Weights of a small image autoencoder.
Model: 32-pixel images, encoder arch pvt, encoder norm rmsnorm, encoder activation gelu, encoder depths [6, 6], encoder widths [48, 96], decoder activation leaky_relu, decoder widths [64, 128, 192].
Training: soap at rate 0.0021, 14800 steps, batches of 128.
Data: trained on drawn small creatures on textured ground, 50862 training examples, 37.2 epochs.
Rows from block 7 of the encoder of a small image autoencoder, named by matrix and row number. Rows with one number belong to one neuron. Each number is 50 + 12 x the weight over its row's rms, rounded and kept within 0 to 99. All counts start at 0.
After each neuron's rows are labels from the 100 images, of 14976, where the neuron reaches its highest value: "responds to" is what is common among them. Only what is clearly more common there than usual is listed. The data: drawn small creatures on textured ground.
# fc1: MLP up (encoder.blocks.7.mlp.fc1.weight, 192x96), inputs 0-95
# fc2: MLP down (encoder.blocks.7.mlp.fc2.weight, 96x192, transposed), outputs 0-95

fc1.5:15 63 57 77 42 41 48 55 31 24 37 50 49 59 44 21 63 38 61 50 49 47 33 48 33 64 64 54 60 48 43 37 44 46 31 54 28 39 58 50 40 59 56 43 57 43 46 48 45 64 60 36 56 44 43 53 70 74 52 52 62 52 49 61 35 64 46 63 44 39 51 53 54 57 45 42 66 70 64 56 37 54 43 60 42 47 36 48 75 44 28 40 56 42 51 30
fc2.5:54 41 64 40 68 54 17 48 57 48 66 46 37 49 42 51 56 69 54 55 58 44 51 70 52 30 63 39 39 47 45 65 76 66 62 49 52 59 42 52 35 57 40 58 46 65 67 50 62 35 54 38 56 50 49 44 47 48 66 45 40 55 46 44 68 53 53 37 49 61 27 40 25 30 50 71 40 47 49 23 44 52 41 46 57 44 45 41 58 54 58 27 59 84 64 50
responds to: white

fc1.154:45 39 59 60 37 58 54 47 34 53 52 73 60 69 49 34 60 28 33 61 54 59 67 56 39 45 22 46 40 52 30 56 47 48 43 45 70 50 58 68 68 42 46 51 54 49 42 44 66 47 51 42 36 56 49 50 51 58 63 34 38 61 35 47 29 34 49 59 60 61 75 65 56 44 51 51 31 53 70 38 24 44 60 26 54 53 53 55 69 61 34 53 41 62 44 75
fc2.154:43 67 66 52 27 61 58 77 44 51 58 58 55 53 33 54 64 37 39 58 25 67 44 65 50 66 51 57 59 43 41 53 35 56 46 63 65 52 42 50 39 32 66 52 64 34 49 46 20 39 73 40 53 61 30 43 59 43 48 39 52 53 42 55 58 35 47 80 60 74 49 51 62 64 46 59 47 44 72 41 55 43 36 53 64 69 59 37 43 46 37 36 49 44 50 58
responds to: white; jellyfish; spider

fc1.37:22 44 55 59 37 43 41 52 46 44 60 52 56 47 58 69 64 78 50 49 10 41 52 59 72 49 54 56 29 50 60 62 42 54 48 51 60 54 50 42 49 63 49 53 61 36 35 22 59 54 50 44 54 50 46 36 61 41 28 58 72 71 44 53 48 34 29 61 54 23 40 38 48 56 37 51 62 47 60 36 59 52 33 59 65 55 36 56 53 59 63 65 53 50 64 40
fc2.37:47 28 62 64 50 52 22 35 39 50 41 58 50 46 40 66 52 92 48 57 27 46 51 41 33 53 54 35 22 56 36 64 41 55 55 48 36 85 56 42 64 35 57 58 37 30 43 35 47 60 50 56 58 45 51 45 70 49 50 60 51 55 69 56 34 57 49 48 39 44 44 40 61 60 45 54 61 44 55 52 49 56 47 66 63 57 51 67 60 64 55 74 52 36 49 50
responds to: white; crab

fc1.71:67 56 35 43 54 18 71 40 50 46 30 48 55 44 49 59 74 56 42 53 60 68 56 68 55 36 65 48 51 50 48 45 65 69 50 54 58 35 56 53 43 57 47 63 53 74 71 65 40 38 38 49 61 68 47 51 46 26 36 41 58 45 56 34 49 49 46 54 69 64 35 45 44 44 48 47 25 57 60 49 63 48 70 51 47 62 41 70 48 40 27 28 55 58 41 33
fc2.71:52 52 43 42 44 70 45 56 38 54 62 41 50 49 51 59 37 51 77 43 58 41 37 47 42 68 64 47 54 40 55 47 73 33 54 53 37 83 26 44 51 35 55 38 39 46 52 64 63 46 63 59 59 56 47 55 52 73 74 48 59 35 66 62 78 53 47 60 44 40 68 71 58 68 45 55 73 46 49 67 39 51 51 60 59 40 59 41 63 38 69 44 38 44 62 67
responds to: jellyfish; spider; white

fc1.34:74 53 87 42 73 69 39 60 41 37 56 42 42 49 52 46 37 75 50 51 46 60 49 45 53 47 57 65 42 55 58 42 31 40 39 59 42 43 65 55 61 37 57 44 33 66 36 58 57 55 41 57 51 46 37 36 43 14 42 66 45 57 70 65 48 36 47 52 44 61 48 53 43 62 52 56 55 52 77 31 44 33 47 44 45 43 48 47 50 37 76 55 68 48 35 50
fc2.34:50 46 66 33 48 58 57 33 21 51 30 54 54 40 55 58 44 71 63 48 37 39 43 35 51 54 50 33 44 47 40 37 52 52 46 73 55 45 50 38 69 53 32 36 39 50 31 40 27 57 54 70 55 72 51 43 57 64 49 76 51 39 61 70 50 44 70 58 46 70 53 62 49 70 58 60 37 65 59 36 38 22 43 67 38 42 48 56 37 52 45 44 51 51 33 57
responds to: jellyfish; white; spider

fc1.163:74 69 33 47 70 42 77 42 40 34 54 48 52 54 49 17 63 74 56 48 55 45 48 45 56 42 52 48 52 55 50 51 48 49 32 57 51 46 36 62 55 46 52 37 50 62 49 86 49 53 43 56 49 41 67 61 47 57 43 49 65 38 56 66 33 38 39 52 59 39 59 61 40 40 52 49 46 59 74 52 50 44 60 48 54 67 68 29 58 40 27 36 54 23 45 31
fc2.163:53 44 45 35 21 42 47 38 45 25 55 50 61 28 57 33 36 49 60 48 77 58 42 37 26 56 45 59 65 49 36 28 58 48 18 48 57 81 42 40 38 53 43 50 37 53 44 75 33 60 45 63 47 61 60 48 40 45 48 46 45 45 56 44 31 52 55 47 37 69 41 55 57 44 53 47 41 70 52 58 44 49 63 39 34 29 50 58 39 42 53 43 55 45 42 68
responds to: spider

fc1.89:60 31 62 53 60 71 50 60 61 54 37 25 62 43 50 40 56 45 53 49 74 37 49 54 42 61 66 48 77 38 57 58 77 33 65 30 52 48 56 37 45 54 51 60 56 49 37 50 45 47 57 46 32 53 51 48 45 54 41 62 43 41 49 50 78 65 46 49 34 75 48 59 38 57 43 47 46 42 59 42 53 42 50 56 22 41 51 63 48 40 53 27 57 63 73 18
fc2.89:39 34 77 40 62 46 51 55 65 46 52 37 42 58 56 45 60 62 56 42 57 41 36 62 49 49 62 48 42 30 62 43 73 45 60 34 57 43 49 30 38 41 41 44 65 50 55 44 58 47 57 54 32 54 59 45 69 42 36 78 28 52 58 42 74 69 58 49 43 50 52 51 55 76 53 46 51 48 56 48 73 41 35 47 40 22 51 60 24 55 33 40 47 55 73 32
responds to: jellyfish; spider

fc1.186:51 53 60 36 61 41 58 47 51 39 80 39 85 74 45 28 65 65 45 43 61 43 36 44 54 50 26 57 65 64 57 54 51 50 47 28 44 43 51 66 62 61 39 42 27 43 27 70 46 64 52 56 46 21 45 48 57 37 55 44 46 62 60 53 48 58 46 58 45 43 64 45 63 58 47 46 76 54 38 33 37 58 48 46 39 59 48 50 42 70 59 53 47 39 32 47
fc2.186:36 67 55 50 71 34 45 47 60 45 47 63 54 64 48 63 24 61 40 55 59 37 55 39 42 41 48 48 27 56 55 54 41 59 45 51 22 35 58 50 58 52 45 51 58 50 35 57 65 41 56 64 56 54 59 73 54 69 51 44 55 45 65 52 51 44 19 55 21 47 61 44 37 82 41 38 62 44 61 75 53 34 37 45 37 64 53 66 48 63 54 54 38 45 60 36
responds to: white

fc1.6:63 52 60 36 56 59 47 47 61 45 58 41 17 46 48 40 51 35 52 56 74 43 65 36 37 67 45 73 32 56 30 67 66 51 52 39 42 46 51 53 30 50 47 59 38 33 38 41 33 48 61 65 41 52 59 39 35 45 42 56 34 46 42 56 68 34 33 32 21 63 64 33 59 62 45 39 45 47 54 52 45 40 63 33 53 34 54 58 46 69 65 54 53 68 53 60
fc2.6:48 55 38 47 55 57 46 52 58 53 64 41 31 41 52 50 31 55 67 64 62 51 58 36 44 55 54 38 36 30 58 72 58 40 34 56 44 58 54 53 37 36 40 62 52 49 41 49 31 51 74 63 26 45 66 41 45 58 50 58 69 29 30 67 56 35 41 45 21 46 65 29 47 75 57 42 63 54 67 29 53 42 46 34 47 49 46 61 58 72 56 48 40 63 63 49
responds to: spider

fc1.95:50 27 35 29 71 46 37 48 52 85 31 45 48 75 37 50 57 17 56 53 53 61 42 34 43 58 50 56 59 57 59 57 71 57 50 58 48 42 51 52 42 54 54 55 55 41 10 67 48 53 63 49 42 68 57 58 57 68 33 59 55 50 56 44 38 55 28 65 39 51 71 27 46 53 60 52 38 47 59 54 50 55 46 46 30 55 59 63 52 60 41 45 53 52 48 44
fc2.95:44 64 57 59 52 54 44 36 49 34 49 54 56 43 67 58 37 82 56 45 52 25 68 46 57 42 64 45 43 69 43 44 29 39 48 29 60 67 34 41 49 54 40 32 41 48 76 43 66 60 27 57 46 30 55 40 39 54 52 35 39 57 59 61 44 42 34 35 60 39 42 71 41 63 47 49 68 60 45 39 49 44 59 46 55 54 49 31 76 33 62 39 47 36 48 52
responds to: jellyfish

fc1.84:60 59 42 58 72 52 44 51 36 31 57 49 73 35 62 43 52 43 43 52 61 50 36 65 42 38 48 19 48 35 66 37 39 55 32 52 54 59 33 64 51 49 36 49 47 54 42 60 42 51 46 32 37 54 54 54 35 42 56 28 55 41 53 55 56 45 57 23 44 48 77 74 50 46 57 38 48 49 51 32 48 38 46 12 58 29 43 39 52 44 45 38 61 30 47 66
fc2.84:38 40 57 50 41 35 42 62 57 68 47 57 20 71 41 54 78 41 39 57 54 43 67 48 51 53 43 68 58 61 31 36 65 55 46 38 61 29 52 48 56 66 66 55 56 55 47 25 38 42 66 67 76 49 60 38 33 54 61 54 41 56 44 29 42 59 58 57 68 55 46 48 24 28 54 49 27 47 45 43 44 59 43 71 43 60 51 59 47 55 47 52 40 59 51 33
responds to: white; jellyfish

fc1.157:62 32 59 44 38 53 46 49 62 59 60 42 45 47 52 25 46 59 25 59 60 51 48 43 48 59 51 42 45 56 50 43 44 48 71 29 58 62 53 57 38 48 42 59 46 25 37 63 54 44 68 54 27 43 44 31 53 50 24 57 50 65 54 75 50 41 39 33 53 55 51 75 52 63 37 42 40 42 57 41 33 49 45 30 59 11 45 56 46 51 41 51 63 27 54 66
fc2.157:77 61 58 38 43 38 22 56 68 41 51 41 61 40 43 47 58 70 36 50 43 60 53 38 37 61 50 77 51 57 60 48 18 62 71 54 41 56 63 63 46 57 66 52 30 46 35 62 65 48 38 49 43 58 52 40 46 20 43 70 48 65 50 42 20 50 45 60 69 50 48 51 42 48 42 49 36 46 48 56 45 46 50 43 32 68 43 60 61 59 46 54 48 52 27 46
responds to: white

fc1.174:47 19 38 44 67 57 47 56 56 52 30 34 64 35 53 45 68 31 62 43 58 68 52 50 35 57 73 58 56 70 43 49 57 38 60 46 40 60 40 56 41 53 47 56 41 50 28 62 22 53 46 48 26 45 49 45 47 45 43 44 41 33 39 50 56 51 35 50 39 69 61 24 45 61 51 48 68 55 66 51 36 56 58 74 42 70 48 62 51 41 53 26 49 51 64 35
fc2.174:35 16 29 53 51 70 50 44 55 62 41 61 73 44 44 57 45 28 54 59 47 62 62 31 43 70 43 69 48 68 36 46 52 65 54 51 46 55 66 57 46 61 61 60 33 50 37 45 43 54 66 53 41 50 57 35 48 54 53 45 63 47 51 55 46 66 50 29 14 37 63 36 42 57 52 46 58 32 52 69 41 63 52 61 48 55 29 43 50 43 54 55 38 79 54 42
responds to: spider; jellyfish

fc1.19:72 34 52 48 47 47 47 40 64 50 59 62 52 67 38 58 55 53 61 55 28 61 50 42 42 49 51 52 33 72 55 58 47 52 50 54 48 00 64 41 58 39 36 60 50 41 49 49 57 68 36 53 39 53 54 67 55 46 53 52 49 59 64 62 22 51 48 38 73 66 31 70 44 44 65 32 73 50 49 53 38 55 66 63 46 43 61 63 40 56 38 44 59 42 48 62
fc2.19:42 46 69 26 49 35 42 57 66 57 32 52 57 27 60 38 68 23 58 45 45 46 56 48 43 50 46 36 43 51 44 42 35 72 58 47 44 57 44 52 51 67 71 41 43 51 55 27 69 17 63 53 45 48 39 40 53 49 36 56 30 41 43 41 57 65 61 65 62 46 55 19 44 55 54 32 48 59 26 40 52 59 37 54 71 54 34 39 41 44 55 58 44 59 49 51
responds to: jellyfish

fc1.35:51 57 60 64 51 41 32 50 49 38 39 35 53 29 56 37 62 56 35 44 28 42 30 42 53 63 46 57 54 40 50 54 44 53 34 31 52 54 37 64 46 61 26 51 45 43 21 41 52 38 45 43 44 75 53 43 63 43 20 40 53 65 46 57 46 37 60 27 33 53 58 90 48 51 52 54 42 48 55 52 70 46 54 37 56 52 61 56 30 58 49 60 60 27 44 49
fc2.35:36 48 60 49 41 80 64 52 58 30 36 47 56 72 64 54 39 50 59 40 55 52 48 54 27 61 47 46 48 45 53 51 58 28 19 25 57 49 41 42 40 35 51 41 54 39 55 44 65 48 45 46 64 45 44 35 62 76 61 47 44 52 50 25 75 28 52 46 44 46 64 50 78 62 50 44 51 58 51 58 49 43 52 50 54 55 35 64 34 21 41 36 39 52 60 38
responds to: white